config.toml
arch = "preact_resnet"
model = "image classifier"
dataset = "rosettes with rotational symmetry"
train_examples = 195000
image_size = 24
crop_scale_min = 0.8
horizontal_flip = false
translate = 0.12
targets = ["palette"]
num_classes = 7
norm = "batchnorm"
activation = "relu"
depths = [4, 7, 7]
kernel_size = 3
stem = "single"
avg_pool_shortcut = true
widths = [64, 128, 256]
mixing = "cutmix"
label_smoothing = 0.1
loss = "cross_entropy"
init = "xavier_uniform"
residual_init = "none"
optimizer = "normuon"
muon_scale = "original"
lr = 0.0095
momentum = 0.98
nesterov = true
orthogonalizer = "polar_express"
adamw_lr_other_params = 0.0012
ema_decay = 0.995
steps = 20500
batch_size = 128
epochs = 13.5
lr_schedule = "cosine"
final_lr_fraction = 0.1
warmup_steps = 1020
weight_decay = 0.006
adamw_weight_decay_other_params = 0.05
Rows from block 8 of a small image classifier, named by matrix and row number. Rows with one number belong to one channel. Each number is 128 + 24 x the weight over its row's rms, rounded and kept within 0 to 255. All counts start at 0. Numbers have three digits each. After the name is the row's rms in percent of the matrix's.
After each channel's rows are labels from the 100 images, of 14976, where the channel reaches its highest value: "strongest on" is what is common among them; "colour at peak" is the nearest of a few named colours to the mean colour under the peak. Only what is clearly more common there than usual is listed. The data: rosettes with rotational symmetry.
# convs0: first 3x3 conv (model.blocks.8.convs.0.weight, 128x128x3x3, each kernel summed), inputs 0-127
# convs1: second 3x3 conv (model.blocks.8.convs.1.weight, 128x128x3x3, transposed, each kernel summed), outputs 0-127

convs0.124 104:117117142128151098101106166140168126148111141109137121116150155108188162139133151140133080107123178095145114122090092153165128167158098157119145143171152128110174136145147131136133121172100112131125137115102107103107140145118124133148101103137105144100104110119124127116134165149135128136117134180094150057090135163171135155118121097144150116172130146107149085123127102136150105113123
convs1.124 095:127117106152129088136106119112137120145113127159175114113135147144028124118112130119100131172138096125128117144104094139093095098105106173154142098128123158108137111112119104119092118122091137139107136112117122097135092142103141114131095116090100159150093142101119105085130074103108133153102118119130146148095093117119157155170134133114114135099167155148148104127086113124086138135120
strongest on: earthy
colour at peak: brown

convs0.36 095:100104141151087103110131102102123115138083120153154085123097112119132138103101146111156151079118118138118151143111133126118123100094074116104092130117083138118113141139144068123127116127126140136144083107156121096143086134091106085123097134126098117119091105131149124114144121115149102092116132148133170099117119092168165118139074098111090175135131136111087120112116144130122095154165
convs1.36 075:119099111114122156150143157141101119087104131121117109169116147098153119167148110112144107170138135160165171138126106182106129107140115143129172139129169113121075161160121152092148150117152128155106101156114127132103126140131143159154121146117120184162147126139162108127143107137154141164137137076090099129128141115113149105098102122134106128130065145146126092099136102175098105138113
strongest on: grey
colour at peak: grey

convs0.127 092:103088126148116108131158113135149132071104131146166147107124152134148176172095129135121158189154102136140117112154105119120080108128138074141130144136154150143098123130063098125165130121120118135131096130153113128119088133138114144127141105092152143126091123128167117142139166116137107173134165123143188126115155119096166121163121112114154093100067136132142145131114125123145127149112
convs1.127 086:106167144151153149151130125098141135149142145160132093157120095153137103121118130153125108087131119100165162121131108120135137147116139145155158067124130108114075102133154159095139153139158131157096143129122161165140166159128123105114118143123126137124124137095132119117093131118109137134089031136143143139136154161140177133112139123127093170122187066129153139122136117136123106133134
strongest on: earthy
colour at peak: brown

convs0.39 080:123087110129123096163175102139119147101133149125133104140129139150121129151205108167132137174134102158122131086118108118078190125041128123132106138155159123139144115086086111124142111124093098125156119104142139133122116135123123126096171115156121136145102114133117146099152128088150125167129114122112113101113142125128117122100158161149112132106095151109120137111101094151155156113116
convs1.39 097:126140140127173173109139175099136151142134123106103103135148086124122081129090109104132130094129092157141116091180097107151112109068137124111135154094135054139111133125185143079131149132125147120136109103101142147100136150109106107110082137135136111116121139116118138132107101117081115093120091128141130128117109140144154090101123108129138149156133081128106126129136119089141107130173
strongest on: earthy
colour at peak: brown

convs0.91 091:108099125137180132093137141125128155114161120114116155129148158148114114183110130144144109155107099154117137136131102125134121120072124125143161107143114126165122126125066126099146119154170190152147139096135140120116167107109091135131142138172154162161105134139146139076140149148120121128147106117157136103139122149174146116125119105138112146106149135160142132071151132098109174172175
convs1.91 126:138082131133117132125140148130154131057136113129142108115140154153151118163123150075149131144131102162127128107131092175149100088153108117122127161139138094122120138129231136099164135119100123158131106132119109114134113135132090094153116137125105125139131141118106113075143152106113137124134091131125149133147144147213134131153115155146141126143079093095134110128111109129135139130114
strongest on: earthy; three-fold
colour at peak: brown

convs0.53 105:119097114148085153098141124153105099126089163165165140088107145110104117137168184125149096142120128103105123138123127135118124111126106175099114132140089090117050152126088087095143125142138171116145165111122124119148101140113104108139128126165103162151090144076116156115110116121149110100131120147141134129109141124135099139168120100090103145112087108109124106114122101143126128164129
convs1.53 083:113115115133149099133146185086116138077159122136104131128127101122123136110141101099136147129130101155213154139114148161124125141123109136184108138169187108122113155181141170108105129104151132130118096147100139115106149124130139123080089122094120146151094145107122102112126128096153139138158096081148106152127098144132129130116126120122122094133123076134145137087157126113100115112114
strongest on: grey
colour at peak: grey

convs0.54 086:122100127154121092109113137120146138113073136114107103093150130108090113118140162094115114106157120098122134112104099103140159151085136117126131145079107121126116106119133167115112145107102136090143119131094104129109124096120091114133130148121126153116133087091104123100146114154153134087127156104126112102128115100130113083164173079080099180083100109115123133086131113093145091119163
convs1.54 092:148110139157136121143135120167097121099210167122110142139119121136163190132116125162144129092117130120153164149143131162083132085127126155190102176108156107101138139156125120132138111137125140118127132156133164146120149140126145176108116119094115111119152161119114117101155118106103107124135174086137134138101133142116097141108115113145067099161105174112136138149140140112111104102140
strongest on: grey
colour at peak: grey

convs0.107 100:122180134146114117096146150099074117111095138128154155086117121110110101123149111117126143095135112103108151137101148103117141094079141120100135162120177104133155082111138126113143118118111126114121130134124094115154078155153157139143105123149061132042131118146152115141129074153116109116124075115113129109166132106082125114122141122132131111143132133149137134143183142132110132142139
convs1.107 089:131119156096127172142112127136123181134113110094137145101106144121166124128108165107151125133108126131118140142184122095095142161158130128184145136125123121135172195136095096144134169177112125137152143148170179143135135133139117179112143150142175121124141149145125113124146110140136133134158135102114113131087095134131171145153129106095107109122101137131081182110106119093145148130113
strongest on: warm; four-fold
colour at peak: brown

convs0.24 096:126144137156110133079148122195158128148087113167115148110126101133129167130123093105096161111109135125134141150120126116091087148090107114148116127055108101160135125108187124108076116148088114135118139145128090112106131101121120145117127126140174128132174093152137167111155109104129123147135129099152136085137131131124134145099108159089135128124137138162144161126134165096141130161108
convs1.24 111:168106115099149116110130139128093155170122119127119150114124156108135146130103142136146171130141145087126164141158119120131096076176101093177202138138146139083166147109095139111159116108149115132143129119120141118164140174137138139101086106151151135107119188136122101110150148108179100116111084126123148154109145102104126118158116120143121135124150168135171145146106126132138132099128
strongest on: warm; cool; three-fold
colour at peak: brown

convs0.73 092:132094119112138096104100089102140122147139114114125096130142153113083110133086112144159141126094134153130115137122154062104122102104112100118131122147137141158145072157106074148169119124147102099161119123145134138106112158156117134133142100105149129144132130166148113092068141112123143117116118166149156156091131125102162104152116128149120156130127128168114162115148050128087115133134
convs1.73 097:107135108105109141146153138104151116090126117155110095153089137124108148139175110133122124140121122095107157146079109149124172200122109152124113132150093107133127104136116116144134107143138150142104100168127099136153134081108183113115122159077138142117107138064115154200085091129113108150114125147139092129135136092148110129150114106124131118149167126119104109135144140111113119169125
strongest on: vivid
colour at peak: brown

convs0.116 088:108106138112131098101119149123128106144121108130150104111121130110097148113162108135149142140126102092071123117134118131161090107072097097103163100150149141140139114093116106096125144080094082120122198087116108112138112132110096116139129123101120100087088114171123143070122083159108130127115127142101128129166165137068104122139118132123124101130121147119141106112150128112087108118111
convs1.116 108:120155126092154176138111146158139088155127101099095114130113102158142110138103081141174142144155087176124156122131153154132126174128153114131112142106135073156119072109077151134161129136136155115103089123114118116108126096136152104134130149146123158142155150107156141156093139136116104105101145111136115096111093112187130117107137098145120157100151149157119143123135112165114169116125
strongest on: vivid
colour at peak: brown

convs0.100 122:123121094127120143064132092143138120113134137148110138133126127149129126170150149122108136117118148060148123139112086154112132104136131132126109163122137147095085199140093083100134134055108125115154136160139123103133180123075102105123116150138155151133089152104126114134150146130151071105141121111123130119136085106151117123136125134125131132168126128107160120142109148140109068112111
convs1.100 119:101141114127118129187105144133115115153137136116095131114108125137129131132122085101108124134117135045164114121131103140106095100113125117114136136149165144108112079180151110114128149038138125104101130118131116127129139149063111138145094129089112188131120095106125120109126084123103110115120126119132143137151118125094115158119116139108124112129082155115152133134071129148106100146141
strongest on: grey; three-fold
colour at peak: grey

convs0.104 124:089113149166139078179143147111134142109115145113170165111141123124139155147139165125114142153132134170105181125152120099116118121132126160132150134121110127125081149128134114104112121154162195132144142117084153147103053125110132137167110105185139141121099123114123140112139133084141106112154128119142167092102096146108154133147110135090094132140139090143141134117133139138164133170134
convs1.104 118:121149103170148154161116135140153141156144151140116104176165121163116148155112151107109139154106128174151148138122119162124103146147146123142175105112138116120061147145168140107128178121150110167108123153139173123163132148116187121122113148122123134125137128095129083118132134109142128119170119125150172139106135130112164131126128142155127120131139034127157095157115117142105111122151
strongest on: grey
colour at peak: grey

convs0.37 081:134126073111128133147137118131098117143065134117103137094139178112089134112095169143142135137112102129155120132092106114062116102086147117128109130114119131116097113138150123130150130116145134118104158132127097113158064156139126113143123117122134082137112173160106144120112054109121112140133124142084134156133125132112098119135180149146076150107122110166102124156144112096116134155108
convs1.37 091:135130112104104080097136154106122113125199107149196133091125121107156122106094134095130126152123141188122158131130090124131138100146100151163148142110106104107151152149108115147145125144123115131128143172113140160104122157111147158111129128130110141090131119100171166145132115094129094142140138120096156143153137170064134118142125131138165112122064120131126139125147141120131089147166
strongest on: grey
colour at peak: grey

convs0.3 091:157111135163144119109121120144089118148090152147111085131132135149159119123149104138141108135127099165126122130158141115127122099178064133121127144110138121127168102127120169111090150102153153139159163161152113153136140126131130144154090122128091156154106112112126108102199150160139099143151111119118149142137140152155114171180160158101135147110134178158167122135132155158147135121172
convs1.3 102:150123112131130145155120153111095140158148153130141125165176131098074144076143118113079148134144153130099151119073132122085112082160105168140096098136108105106148184121175101152147075106131148110117112119110126113118119114114160139125166100125115157147149099143124092130133092136142138123134116120107138121123129134115154098136123112161113120105140061098116111108110141096108129095101
strongest on: dark
colour at peak: black